Rows from block 12 of a small image classifier, named by matrix and row number. Rows with one number belong to one neuron. Each number is 128 + 24 x the weight over its row's rms, rounded and kept within 0 to 255. All counts start at 0.
After each neuron's rows are labels from the 100 images, of 14976, where the neuron reaches its highest value: "lies over" is the class under the peak; "responds to" is what is common among them. Only what is clearly more common there than usual is listed. The data: simulated grey scan slices of phantoms with and without marks.
# fc1: MLP up (model.blocks.12.mlp.fc1.weight, 1024x256), inputs 128-255
# fc2: MLP down (model.blocks.12.mlp.fc2.weight, 256x1024, transposed), outputs 128-255

fc1.243 [116 114 117 151 167 116 157 132  62 113 123 105 114 122 164  93 171 102 101  84 165 168 140 140 172 127 111 160 100  84 159 163 117 122 146 167 157 200 150 146 133 134 137 120 141 134 147 123 151 148 163  97 183 119 139 120  93 112 107 127 123 112 127 149 141 133 130 137 143 114 147 128 105 130 121  91 160 150 148 140 158 126 124 167 146 133 123 142 176 132 185 133 104  95 134 144 100 117 115 101 132 112 137 132 108 113  85 173 141 144 150 113 103 125 128 110 112 119 111 119 104 157  82 160 131 133 147 136]
fc2.243 [157 131  99  54 116 114  80 133 255 146 132  96  95 148 112  99 117 124  94 119 127 123 191 132 160 124 139 130  93 132 118 179 153 119 152 164  84 129 134 135 178 152 127 122 174 175 153 111 115 131 153  95 132 176  86 127 164 110 148 134 105 151 155 148 145 120 137 102 173 120 175 106 134 109 153 114 169 141 136 109 153 165 119 152 138 121 109 140 153  95 117 131 128 117 113 147 108 139 172 129 132 153 112 156 125 128 143 127 139  96 103 130  96 119 110  95 111 160 113 132 117 111  96 146 126 115 133 126]
lies over: organ
responds to: bright spot; head; side: right half

fc1.55 [135  87 106 159  69 120 133 133 100 125  89 138 100 103 140 147 110 123 158 104 152 141 157 168 143 150 138 143 154 158 154 100 133 137 179 149 109 112 115 130 155 163 135 144  97 145 119  98 136 113 149 110 166 145 153 117  93 133 153 138 110 120 110 114 164  67 157 121 135 127 122  78 154 124 122 154 128 111 189 108 117  99 139 163 185 137 123 142  94 129 129 101  73 127 140 150 114 161 110 149  69 143 149 101 146 144 110 129 164 151 156 142  65 154 123 125 136 158 113 119 106 106 109 144 136 138 134 145]
fc2.55 [107 130 162 139 127 148 121 131 239 136 125 107 131 101 133 125 148 138 129 110 168 128 138 121 175 145 154 157  86 114 125 120 145 135 132 117 118 118 139 100 119  96  96  80 160 136 105 141 157 119 146 131 119 133 150 105 159 158  93 150 109  99 190 130  87 168 109  70 136 138 119 135 112 113 107 149 112 135  77 150 158 159  71 114 122  74 117 135 133 144 136 139 125 146 157  90 164 131 119 158 136 131 132 132 149 152 112 119 122  84 130 101 165 134 128 132 121 124 117 123 143 123  82 136 154 118 105 123]
lies over: soft tissue
responds to: none; belly

fc1.100 [159 141 107 124 109  96 113 130  58  97 168 113 150 188 102 160 168 118 125 140 135 107 113 132 201 133 147 106 103 146 122 132 138 123 117 141 152 146  90 138 155 138 125 134 147 167 129 120 122 159 151 137 173 128 129 159 125 129 150 159 136 120 143 210 107 115 134 123 134 115 126 151 120 153  87 119 155 140 110 124 134 135 128 125 134 175 110 101 141  97 132 116 177 107 169 139  87 149 142  99 154  85 152 164 145 119 137 155 133 155 144 112 129 129 127 100 124 132 114  97  93 131 176 170 146 167 149 112]
fc2.100 [115 153 147 110 103 159  82 122  51 162 108 100 113 121 179  86 173 121 160 124 157 127 103 101  66 117 162 113 130 172 145  94 107 137 116 131 124 114  98 140 160 124 138 136 122 150 158 116 104 107 165 163 119  87 131 111  82 116 112  84 163 126  88 104 204 133 146 137  91 142 150 116 140 122 132 106 126 122 134 152  97  92 158 121 127  95 137 114 141 105 115 127 137 150 178 119 165 152 125 106 115 127 153 145 126 134  86 120 146  95  93 122 148 109 115 154 100 122  97 148 146 103 187 140 145 134  99 135]
lies over: organ; lung or cavity
responds to: several spots; side: right half; head

fc1.579 [159  97 134 105 118 139 107 116 106 115 134 115 120 122 159 127 125 124 121 124 127 123 157 132 128 138 153 103  91 162 102  78 112 177 146 149 143 114 109 129 127 122 116 200 113 104 109 152 148  81  75  82 119 106 137 161 153 140 152 153 122 138 132 158 138  96 143 109 188 134 122 151 127 150 130 134 136 122 126  89 151 102 122 110 139 107 149 161  89  58 128  98 135 108 139 109 128 107  94 163 149 120 132 148 152 160 121 136 136 186 174 189 134 129 128 125 149 132 136 152  98 104  86 143 117 125 159 133]
fc2.579 [157 129 115 142 154 128 149 167 131 112 142 171  96 124 102 128 116  92 129 120 140 145 168 144 182 155 153 122  92 114 133 127 157  75 128 119  80 170 130 136 161  88  92 100 134 113 117 142 119 123 131 115 108 130 152  88 148 162 129 160 116  92 179 138 132 160  93 101 120 101 135  98 112 151 131 138 130 160 149 103 138 107 127 135 137 122 142 139 142 134 133 163 152 114 119 122 148 130 155 149 117 160 124 140 145 143 102 123 133 135 100 108  78  98 106 143 121 118 124 114  97 147 114 151 137  63 139 142]
lies over: lung or cavity
responds to: chest; none

fc1.721 [147 105 126 115  74 104 137 121  97 123 116 112 135 123 159 152 131 149 127 161 123  96 120 127 144 154 168 135  86 106 171 152 142 171 144 138 164 166 141 138 129 140 117  70 127 166 139 145 148 125 118 110 169 149 116 141 126 119 123 129 143 178 114 150 133 126 107 124 102 146 207 120 107 157 155 152 171 133 164 155 127 133 119 115 131 135 106 142 129 162 165 101 137 108  86 135 141 119 124 190 150 126 148 126 108 135 119 169 106  91 128 131 133 123 118  75 125 135 141 129  70 163 121 145 115 141 136 138]
fc2.721 [ 81 143 137 103 126  98  79 127 255 135 118 128  99 122 125 157  85 118 115  83 124 158 163 118 211 119 150 134 121 100 106 157 142  94 142 143 113 178 109 102  84 132 133 186 173 126 150 100 153 138 135 116 126 151 118 120 186 126 148 122 119 123 124 177 113 132 114 127 115 102 131 137 112 118 148 136 163  89 118 118 176 171 133 130 150 113 131 137 156 134 121 145 133 146 151 170 115 126 145 146 145 109 126 113 134 156 113 152 141 156  96 161 110 126  88 135 138 101 127 120 146 119 152 108 142 119  75 137]
lies over: organ; lung or cavity
responds to: bright spot; side: right half

fc1.261 [128 137 113 121 114 117 161 105  84 136  99 122 111 129 133 144 123 131 124  85 125 155 129 138 166  74 114 147 171 116 108 131 119 140 158 103 116 178 112 151 122 147  96 149 144 108 153 112 161 154 133 132 173 137 103 143 106 119 135 148 147  71 106  96  79 103 123 158 163 102 129 159 157 102 140  97 134 155 159 179 138 112 185 156 132 103 137 147 117 147 142 141 103 107 164 159 169 144 123 128 170 114  94 143 158 160  89 145 145 129 145 126 136 157 135 152 125 112 171 159 131 107 126 135 104  95 110 137]
fc2.261 [150 100 139 147 196 144 135  80 215 155 187 159 132 151 145 122 125 131 129 127 112 152 107 145 148 112 116 124 119 153 149 158 118 131 143 157 125 145 123 120 148 157 140 137 114 123 111 121  21 112 131 143  97 111  99 129 120 158  96  96 107 161 137 148 120 104 120 113  77 140 108 142 155 124 124 126  73 144 131 139 149 170 139 141 137 115 122 144  91 124 128 113 108 124 133 100 124 126 167 104 155 181 134 172  98 104 127 127 148 125 110 139 136 107 115  94 145 123 112 113  75 157 113 159  91 114 106 111]
lies over: soft tissue
responds to: several spots

fc1.103 [109 114 119 148 148 122 137 107 113 136  90 125  96 107 136 109 129 130 157 141  85 104 120  73 124 134 138 125 160 124 142 161 142 132 129 113 163 127 172 133 118 128 173 135 161 112 135  79 142 149 114 108 129 142 135 136 163 156 148 118 150 138 135 178 131 132 119 154 159 146 139  92  84 113 132 137 149 157 137 119 132 163 151 129 115 139 144 105 129 102 164 125 140 208 101 156 139 122 142 145 165 108 146 126 134  98 167 109 168 163 156 146 141  99 148 123 149 110 126 114 138 156 140  95 149  89 147 102]
fc2.103 [106 141 124 133  90 115 111 131 235 121 124 105 167 125 122 144 138 156 126  97 106 168 130 111  81 138 108 129 106 118 116 153 127 125 138 136 103 154 163 144 122 130 133 125 109 160 133 124 163  84 110 101 147 130 109 136 128  73 117 111 130 124  90 108 150 164 135 117 129 163 154 184 138  88 133 115  88 125 136 164 122  78 128  99 123 125 125 148 160 138 156  98 146 128 111 121 110 145 140 119 180 133 166  66 127 131 115 123 115 121 126 107 148 113 102 121 112 128 102 106 139 136 156 141  89 161  92 124]
lies over: soft tissue
responds to: crack in bone; belly

fc1.720 [111 136 161 160 139 113 114 129 102 108 103 109 137 116  72 147 150 126 156 136 159 136 140 170 159 103 104  97 130 131 119 107 132 152 107 122 112 141 138 140 124 127 102 134 121 113 122 140 116 108  96 111 134 159 172 140 159 121 121 114  90 131 106  99 132 174 149 169 154 117 169 127  83  77 178 166 123  82 117 128 120 105 105 133 130 133  89 157  90  88 138 152 116 110 115 120 135 167 144 138 131 156  56 111 119 119 140 140 142 119 106 161 105 126 141 132 112  71 141  72 112 132 144 176 153 143 130 158]
fc2.720 [146 126 145 141 123 145 125 149   0 154 103 136 138 127 138 150  95 131 158 115 133 135 134 139 189 150 164  96 148 132 149 140  87 109 136 121 145 128 110 161 100 129 134 100 140 160 127 100 118 109 119 131  89 163 117 172 121 150 147 128 142 125 133 123 115 162 135 132  92 120 145 132 130 148  83 135 120 154 159 110  99 134  97 148 103 146 150 121 113 147 122 119 159 130 112 128 126 116 127 108 129 153 116 102 154 126 115 119 147 137 136 155 143 118  94 109 114 141 143  98  95 128 122 139  94 135 110 119]
lies over: soft tissue
responds to: crack in bone; side: right half; belly

fc1.576 [163 130 115 130 117 103 145 115 104 130 130 119 112 151 125 115 121 114 125 146 136  89 128 136 163 136  86 124 167 115 154 138 112 121 142 124  97 109 146 103 151 109 124 123 140 163 117 150 137 162 144 123 131 100  95 142 121 130 121 113 101 124 105 169  82 121 141 160  81 155  90 117 127 168 143 121 150 153  97 120 116 115 128 132 127 108 147 105  95 110 148 123 118 136  77  96 123  76 149 139 159  91 190 122 144 149 141 114 103 150 107 124  94 121  76 117 160 160 130  91 116 122 143 175 129 151 114 124]
fc2.576 [134 145 132 143 116 140 136 115   0 133 163 142 141 133 103 149 111  98 140 131 144 133 130 142 170 124 118 127 139 131  96 120 147 127 141 112 124 131 127 141 151  85 109 123 138 136 129 133 129 149 119 126 135 138 124 130 143 134 135 165 126 110 133 145 134 142 110 144 149 145 116  80 138 134 140 116 145 116 131 125 140 148  92 129 122 132 142 141 134 144 129 105 114 120 113 144 137 108 130 129 130 160 125 153 122 134 112 150 110 119 148  79 125 123 120  90 124 136 112 141 109 112 137 126 123 120 135 134]
lies over: organ
responds to: ring

fc1.1 [147 132 127 114  99 100 127 103 108  84 136 101 141 125 148 124 116 106  75 148  83 136  95 138 115 147 176 109  72  99 158 120 127 135 126 158 110 112  85 107  85 131 123 131 154 114 146 140 156 117 159 134 181 135 109 134 140 134 125 106  97 140  92 156 107 120 100  97 106 141 144 125 109 132 160 102 153 150 143 127 129  98  71 104 127 118 126 128 104 129 128 117 102 129 118  97  96 141 115 153 138 120 127 115 139 166 126 111 113 116 101 141 122 100 102  65 130 162 141 161 136 164 134 119  84 123 127 141]
fc2.1 [ 99 151 123 142 139 109  79 124 255 118 110 131 118 132 105 154  98 128 129  99 130 124 120 121 150 113 134 128 118 143 143 146 147 110 125 124 111 143 137 114 105 119 116 146 126 149 125 110 167 124 130 126 138 159 113 111 152 125 154 119 136 119 125 149 131 113 115 115 135 128 125 135 105 138 136 138 152  82 135 127 152 160 121 114 137 121 115 147 119 105 116 146 114 169 140 148 120 116 155 134 136 134 131 125 121 123 137 146 151 152 107 167 147 138  90 146 132  78 126 136 144 100 149 128 151 145  84 156]
lies over: lung or cavity
responds to: bright spot; chest; side: left half

fc1.142 [125 121 166 179 162 149 138 125 106 132 168 114 126 151 129 156 100 109 158 150 125  82 108 129 129 128 119 117 124  71 119 133 102 170 117 132 153 164 124 145 131 160 134 104 173 126 106  96 137 112 124  86 186 134 107 127 127  75 122 104 132 137 113 126 144 172 103 176 101 122 142 148 143 174 114 133 153  93 158 120 144 152 124 120 177 152 130 119 160 134 121 149 137 173 127 151 127 186 151 145 167  91 137 129 142  71 132 130 117 127 131 153 121 139 125 136 127 115 128 103 127 114 156 156 107 140 166 145]
fc2.142 [114 172 173 145  98 135 151 126  21 160 105 141 148 115 136 158 101 108 137 129 129 115 161 114 135 131 125 124 147 146 113 134  91  71 138 144 108 119 154 129  95 122 165 127  77 119 115 118 111 143 158 149 129 102 123 113 139 156  87 143 104 106  95 129  69 170 112 156 104 109 100 102 139 115 123 155 109 115 116 119 123 106 159 121 115 143 101 137 148 154 154  98 137 148 106 101 140  88 142 110 102 189 127 117 167 160 101 146 125 140  89 111 101 119 122 123 167 112 133 111  64 133 121 128 178  79 107 123]
lies over: lung or cavity
responds to: crack in bone; side: right half

fc1.286 [136 150 121  98 118  79 129 157 131 116 119 143 149 110 135 117 135  83 174 136 115  90 182 104  94 108 140  95 109 134 153 122  98 118 119 135 118 110 101 136 134 112 138 149 160 142 150 130 113 152 170 142 119 165 145 107 170 131  99 139 112 151 138 159 146 116 146 192 134 142 147 104 115 152  99 151 129 142 156 106 148 150 176  99 141 191 112 145 141 148 150 103 107  92 159 136 132 137 126 125 117 107 162  89 116  98 121 121 130 133 113 129 111 133 122 107 170  89 150 118 114 142 125 108 123 150  68 160]
fc2.286 [124 126 122 123  95 135 141 141 255 119 143 143 125 113 137 120 139 129 116 160 131 142  88 133 115  93 128  98 105 135 138 115 136 156 126 105 133 109 125 115 114 139 128 136 118 132 136 132 171 136 101 122 147 119 119 125 119 116 130 126 156 138 123 156 114 110 162 170 158 142 129 110 146 122 108 145 148 130 138 142 175 144 156 133 155 133 151 110 120 116 127 132 151 126 140 122 114 126 177 145 141 101 151 129 130 126 155 135 138 115 128 140 162 106 163 166 133 136 138 126 142 123 116 110 144 134 134 120]
lies over: lung or cavity
responds to: dark spot; chest

fc1.427 [119 143 133 148  73 121 131 131 127  83 125 157 152 100 101 122  86 118 139 124 114 132 133 120 109 134 131  77 122 170 109 129 136 152 150 121 172  70  96 143 156 165 141 160 121 133 129 138 152 143 147 130 151 135 121 110 156 130 113 162 111  97 108 118 175  80 111 144 115 111 124 102 151 133 134 152 163 149 164 152 137 125 160 101 162 152 128 165 115 108 114 122 129  90 117  89 138 194 113 136  71 112 154  54 123 137 125 135 130 126 135 134 126 123 107 116 171 135 111 115 119 153 183 138 115 164 107 122]
fc2.427 [120 129 120  96 110 125 111 134 255 123 111 115 115 133 138 123 165 120 110 124 123 153 111 140  81 119 109 120 104 111 124 108 145 161 112 128 134 135 130 114 106 144 130 111 146 127 116 130 132 135 130 120 147 141 132 115 103 120 126 114 156 125 120 146 113 132 127 147 137 131 126 124 125 129 116 140 134 124 118 136 127 134 125 122 114 126 126 125 135 130 132 145 124 119 131 141 123 112 137 129 154 117 128 112 106 139 113 124 125 114 118 136 130 130 143 137 107 139 138 142 147 141  94 113 139 117 129 111]
lies over: lung or cavity
responds to: dark spot; chest

fc1.290 [120 116 147 125 183 105 112 127 105 137 130 141 111 136  82 144  95 124 125 168  80  91 123 118 116 151 112 168 119 100 100 112 105 157 146 123 134 146 142 111 121 131 173 157 150 113 152 122 135 162 125 149 140 160 153 138 116 114 120 112 133 104 105 132 102 135 139 143 118 162 159  87 157 128 201 172 130 129  99 146 130 148 109 152 144 149 143 114 136 102 113 114 165 145 131  94 143  79 130  91 103 174 150 120 174 124 141 164 117 166  69 154  94 156  94 139 152 176 132 125 128 145 111 133 115 135 113 102]
fc2.290 [149 150 143 113 123 131 138 162   0 106  98 142 111 133 128 113  93 117 129 118 148 134 143 104 139 134 112 140 131 105 115 124 137 120 132 137 133 150 115 163 123  99 131 109 140 134 137  83 115 116 130 120 135  91  98 144 116 162 115 133 106 143 126  87 133 150 124 135 115 143 132  97 155 110 119 120 127 135 133 104  90 151 135 120  89 130 183 113 152 152 126 141 141 168 136 145 139  96 138 100 165 135 108 143 137 166 126 150  81 100 132 133 133 141 133  89  82 128 153  96  87 148 129 124 157 142 141 136]
lies over: organ; lung or cavity
responds to: ring

fc1.83 [158 115 114 122 133 104 121 124 102 142 102 174 153 168 157 147 121 114 155 110 125 146 124 150 155 109 122 137 123 122 164 116 159 180 111 154 154 130 152 137  84 141 154  88 102 114 146 149 162 136 166 104 127 148 127 105 100 116 121 150 119 109 111  86 125 136 108 158  75 132 119 115 144 108 122 112 137 117 179  75 119 137 106 112  89 155 122 160 134  95 125 139 147 105 102 147 101 160 133 124 156 120 114 105 118 131 124 137 133 128 112 134 111 134  90 109 137 111 141 160 148 149 115 115 171 127 142 126]
fc2.83 [ 93 123  99  98 115 146 128 133 184 140  89 128 158  84  94 139 114 170 131  99 149 140 150 147 136 129 100 130 147 104 124  97 107  98 127 127 181 141 126  94 155 114 108 118 122 134 138  81 189  85 136  79 113 118 106 132 110 125 101 135 156 138 140  99 198 136  97 137 129  97  97 107 164  94  94 166  91  87 127  81 135 142  93 119 121 124 144 151 152 123 110 119 129 145 130 139 105 138 108  93 136 137 116 151 136 131 147 112 112 146 154 137 147 152 161 150 130 111 144 100 150  87 133 100 112 143  98 153]
lies over: organ
responds to: ring

fc1.259 [112 147 142 206 130 109 114 155  74 137 112 127 105 103 135 122 109 111 118 131 127 130 133 122  75 111 139 121 132 117 134  93 112 149 167  89 136 140 149 148 126 133 124 134 113 109  95  89 125  97 131 104 127 105 121 104 105 117 104 124 104 133  88 124  92 143 136 154 112 151 148 160 142 177 108 156 113 115 126 157 144 156 128 132 137 183 118 124 162 138 164 146 144 139 132 141 104 157 141 127  71 139 151 122 167 151 121 126 140 144 168 173 127 137 134 176 146 123 129 107 131 121 120 141 140 111 127 126]
fc2.259 [165 152 124 134 135  49 122 119   2 120 123 145 171 136 130 116 128 166 146 122  98 119 147 141  83 152 139 137 123 103 155 152 173  99 163 117  79 123 169 157 115 151 146 149 123 108 156  78  92 173 141 131 117 124 118 136 163  94 125 108 119 140 136 104  82 146 136 169 122 139 158 127  96 109 145 103 151 150 170 117 134 121 144 135 115 123 114 132 160 140 184 121 128 123 113 130 128 116 138 142  96 115 128  91 129 124 133 127 125 114 129 126 116 131 131 136 126 111 165 107 118 134 108 109 109 110 141 103]
lies over: organ
responds to: crack in bone; head; side: right half

fc1.171 [144 115 126 108 136  96 147 124 121 100 130  96 115 153  73  96 118 134 122 161 140 107  91  97 117 119 151  81 120 146 117 128 103 158  85 121 127 160  74 115 118 191 125 141 147 106  96 179 100 112 137 110 117 133 104 167 120 158  95 146  93 133 180 144 164 113 146 116 148 119 148 160 118 126 124 114 119 165 136 159 148 117  97 106 108 121 129 104  96 135 111 109 164 161  98 120 122 111  70 142 147 125 152 128 142 167 114 114 111 160 123 139 159 125 107 135 162 110  96 141 186 120 127 134 164 107  94 107]
fc2.171 [124 104  99  88 127 150 123 162 255 123 106 124 106 128 186 132 123 122 137  96 125 173 127 134 107 135 107 114 143 133 128 164 131 163 116 152 133 132 137 144 159 130  89 125 143 154 124 165 167 157 157 144 145 131 137  74 121 154 154 159 155 143 157 128 116 146 106 102 120  97 103  87 141 109 128 121 122 121 128  98 139 126 104 153 124 129 143 176 148 132 151 134 152 111 100 130 103 130 132 145 130 132 136 121 126 131 115 154 153  98 145 154 101 138 101 129 128 147 130 125  84 126  88 123 132  94 159 144]
lies over: organ
responds to: several spots; side: left half

fc1.303 [148 123 164 133 152 116 126  58  99  96 131 127 130 116 160 102 124 143 113 105 183  96 135 100 156 150 117 124 140  97 111 133 100 130 146 108  95 137 118 135 187 114 117  94 171 160 140  86 142 130  99 122 126 146 130 146 145 120 119 105 117 160 103 149 139 138 168 159 114 117 145 145 138 103 138 129 156 145 117 122 135 154 156  98 130 136 111 109 119 121 117 141 150 142 111 130 133 123 110 138 145 127  87 150 173 119  73  78  96 139 137 124 101 125 130 134 123 162 132  67  85 127 136 191 124 152 125 133]
fc2.303 [ 96 151 119 148 120 120 157 164 194 140 112 156  72 146 124 155 122 130 129 154  94 121 100 129 160 145 148 118 113 142 147 128 118 154 108  95 146 106 129 135 132 118 161 158 117 141 102 151  89 126 128 141 151 114  94 133 115 110 138  86 128 155  84 111  66 149  77 152 128 157 139 106 168 124 129 155 112 118 134 151 153 129 149 146 104 147 130 177 113 130 141 141  96 145 144 110 103 150 120 136 139 144 118 126  77 104 157 158 104 123 134 138 159 140 154 175 117  99 116 139 203 116 132 117 146 111 140  97]
lies over: soft tissue
responds to: crack in bone; chest

fc1.658 [114 130 154 133 145  85  97 134 105 131 129 110 109 103 128 107 145 133 139  86 151 118 147 162 179 126 142 137 142 150 149 174 134 138 158 149  90 147 142 149 159 154 125 153 142 123 122 121 179 136 140 100 117 181 109 169 129 108 143 153 123 154  94 107 162 140 140 127 162 106 143 142 128 147 141 148 146  86 139 128  77 173 141 165 123 136  69 117 134 115 108 144 155 107 130 149 137 144 118 162 153 149  95 139 107 121 126 128 128 142 123 153 102 168 142 126 126  91 131  87 109 106 115 160 158 147 161 166]
fc2.658 [129 139 118 130  99 159 139 105  16 131 151 117 151 130 173 122 158 133 120 119 141 166  74  97 174 152 146 136 119 157 157 126  67 100  78 116 124  84 116 135 138 133 153 108 131 129 113 164 123 106 119 114 101 106  97 112 109 144 116 145 141 153 150  91  93 152 169 122 148 105 144 143 114 140  98 157  88 140 134 115 162 109 141 136 150 130 121 144 102 128 147 175 148 143 117 122 168 160 157  90 137 139 121 119 122  96 139 134 158 106 116 124 154 100 140 155 127  79 108 129 109 108 127 130 123 118  76 124]
lies over: soft tissue
responds to: crack in bone; belly

fc1.355 [130 150 104 128 120 121 186 119  70 125 116 111 131 127 132 135 101 168 137  99 119 123 128 129 143 171 126 168 151 129 140 146 130  94 116 126  73 152 132 130 127 101 102 151 123  91 151 134 116 157 122 109 120 158 138 124 117 142 153  99 103 124 103 110 105  97 153 143 122 134 128 121 142 134 167 109  80 144 135 183 131 178 162 101 131  86 163 135  96 167 146 146  73 186  92 174 174 146 144 157  95 132  94 185 161 143 126 121 137 114 131 156  98 144 121 140 144 124 185 104 140 136 138 119 125  75 122 141]
fc2.355 [156 103 118 168 149 156 105 106 108 148 157 131 138 101 113 111  95 139 154 161 123 156 113 136 134  97 120 142 134 155 110 139  99 124 115 164  93 135 105 125 148  60 131  96 138 115  99 150  76 130 137 125 138 108  95 122 114 157 114 129 116 140 131 157 141 100 144 121  84 153  45 120 126 124 145 119 110 118 111 140 175 170 147 134 125 133 138  92  98  99 144 112 137 113  95 112 147  90 146 129 139 173 147 110 117 124 110 205 101 131 104 124 178  90 132 167 161 145 102 104  82 135  94 103 112 167  95 118]
lies over: soft tissue
responds to: several spots

fc1.433 [ 83 130  90  68 105  94 104 126  89 129 101  90 146 128 143 147 174 117 120 131 104 131 183  94 137 136 133 101 145 145 159 110 100 129 121 116 174  94 110 105 137 116  84 148 150 135 144 104 129 139 172 140 101 126 137 135 150  68 150 150 105 110 153 137 155 105 149 161 126 113 135 113 146 149 127 169  92 113 151 119 131 142 151  86 132 170 111 189 113  95 165 114 105 136 107 133 134 154 109 151 136 100 116  93 122  82  98 115 100 128 116 142 117 160 118 125 135 171 111 114 116 121  92  98 124 115 135 115]
fc2.433 [132 122 125 111 138 116 124 171 255 135 122 157  98 129 109 143 138 145 134 164 156 130 118 130 136 145 146 113 135 126 138 161 135 132 115 133 120 131 129 104 107 160 101 119 133 110 106 156 175 120 121 134 122 147 153  91 141 180 131 156 132 139 123 135  98 142 113 137 141 132 105  97 118 104 160 131 162  90 130 112 121 127 136 151 132 112 128 108 138 110  87 118 174 105 158 117 119 128 128 140 129 112 147 143 137 138 139 124 133 116 113 139 145 114 166 121 137 143  95  98 125 102 142 100 139  97 100 136]
lies over: soft tissue
responds to: chest; dark spot

fc1.119 [131 125 108 119 143 138 119 138  69 119 154 143 111 138 134 158 115 125 166 118 118 172 150 133 148 138 156 138 154 113 154  78 126 119 140 112 114 116 149 135 128 147 128 146 114 127 152 174 197 118 135 190 157  86 131 110 140 150 118 152 149 113 133 122  73 125 162 116 157 106 122  97 127 162 123 189 134 139 117 164 137 125 114 168 119 109 104 159 134 134 168 146 122 137 137 135 133 121 113 136 111 172  94 117 133 170 140 148 159 145 119 158 171 113 112 168  87 149  74 142 204 140 111 101 176 107  81 122]
fc2.119 [117 149 125 117 110 132  97 141 123 105 127 115 152 126 141 134 123 132  91 115 129  94 168 125 255 137 142 111 104 134  72 166 129 144 145 132  30 131 140 148 150  84 113 143 155  96 132 172 146 130 136 133 146 122  96 112 148 113 115 103 117 126 132 136   0  92 119 129 129  98 135 123 162 122 159 137 149 128 128 134 130 113 139 145 147 132 139 114 147 150 128 153 140 110 128 121 171 114 114 119 125 127 104 136 132 175 125 149 115 168 147 138 123 158 124 136 132 138 143 114 110 100 132 149 150 104 125 106]
lies over: organ
responds to: several spots; head

fc1.683 [147 106 123 138 135  76 135 160 129 100 118 105 147 147 119 145 110 122 129 134 128 108 134 141 154 138 141  74 108 146 129  93 123 151 126  97 129 114  82  98 156 141 108 177 144 113  99 151 135  80 106 144 135 142 142 111 122 102 158 144 112 159 138 171 189  98 131 141 154 116  92 155 110 142 122 126  91 104 150 133 103 134  98  80 140 144 106 146  80  90  94 108 161 112 119 114 140 120  83 159  72 113 148 110  99 136 129 148 139 121 117 183 119 115 128 113 122  73 128 157 149 141 128 126 154 150 131 132]
fc2.683 [108 141 114  89 142 132 132 127 255 113 123 132 120 134 146 132 122 145 120  95 142 150 142 144  83 137 112 134 119 114 129 148 135 143 128 122 123 145 141 135 126 124 109 125 135 126 111 140 169 137 160 125 134 157 150 126 105 143 116 140 128  95 167 121  99 150 132 104 148 113 127 127 100 127 114 137 141 116 113 121 120 154 104 149 120 113 151 126 163 121 147 155 123 115 109 134 122 115 150 134 159 127 125 136 123 122 102 126 154 107 131 122 115 104 125 125 137 145 132 126 115 131  88 158 139  91 162 120]
lies over: organ
responds to: none; belly

fc1.53 [ 93 107 151 167 142 119 108 183  48 120 149 151 114 112 159 133 112 138 137 189 152 148 140 103 105 140 123 128 154 120 108 108  61 139 147  93 135  79 111 138 138 145 129  72 138 136 102 107  92  86 130 119 130 110 154 124 135 136 148 128 127 117 127 115  93 106 123 149 149 153 146 139 140 138  84 111 147 102 134 116 111 141 120 101 130 144 122 126 123 128 107  95 128 104  92 113  97 137 153 140 108 108 158 152 131  68 132  95 100 124 147 144 144 109 125 142 119 139  96 112 182 130  89 170 145 110 113 119]
fc2.53 [104 143 125 134 122 110 169 132  53 114 125 136 123 156 137 146 118 121 148 155 114 120 141 122 238 138 135 163 121 157 123 162 152 133 126  93 121 113 141 119  91 135 151 171 118 151 151 106 165 115 107 129 147  96 129 163 165  95 159 112 142 156 151  80 139 111  99 104 135 132 138  94  99 106 171  96 145 137 156  56 132 198  74 124 132 177 132 141 112 109 115 126 154 101  64 118 113 146 139 129 138 109  65 156 114 108 174 137  98 106 132 108 113 123 143 110 118 148 135 103 111 167 116 132 107 138 143  93]
lies over: lung or cavity; organ
responds to: crack in bone; side: right half; chest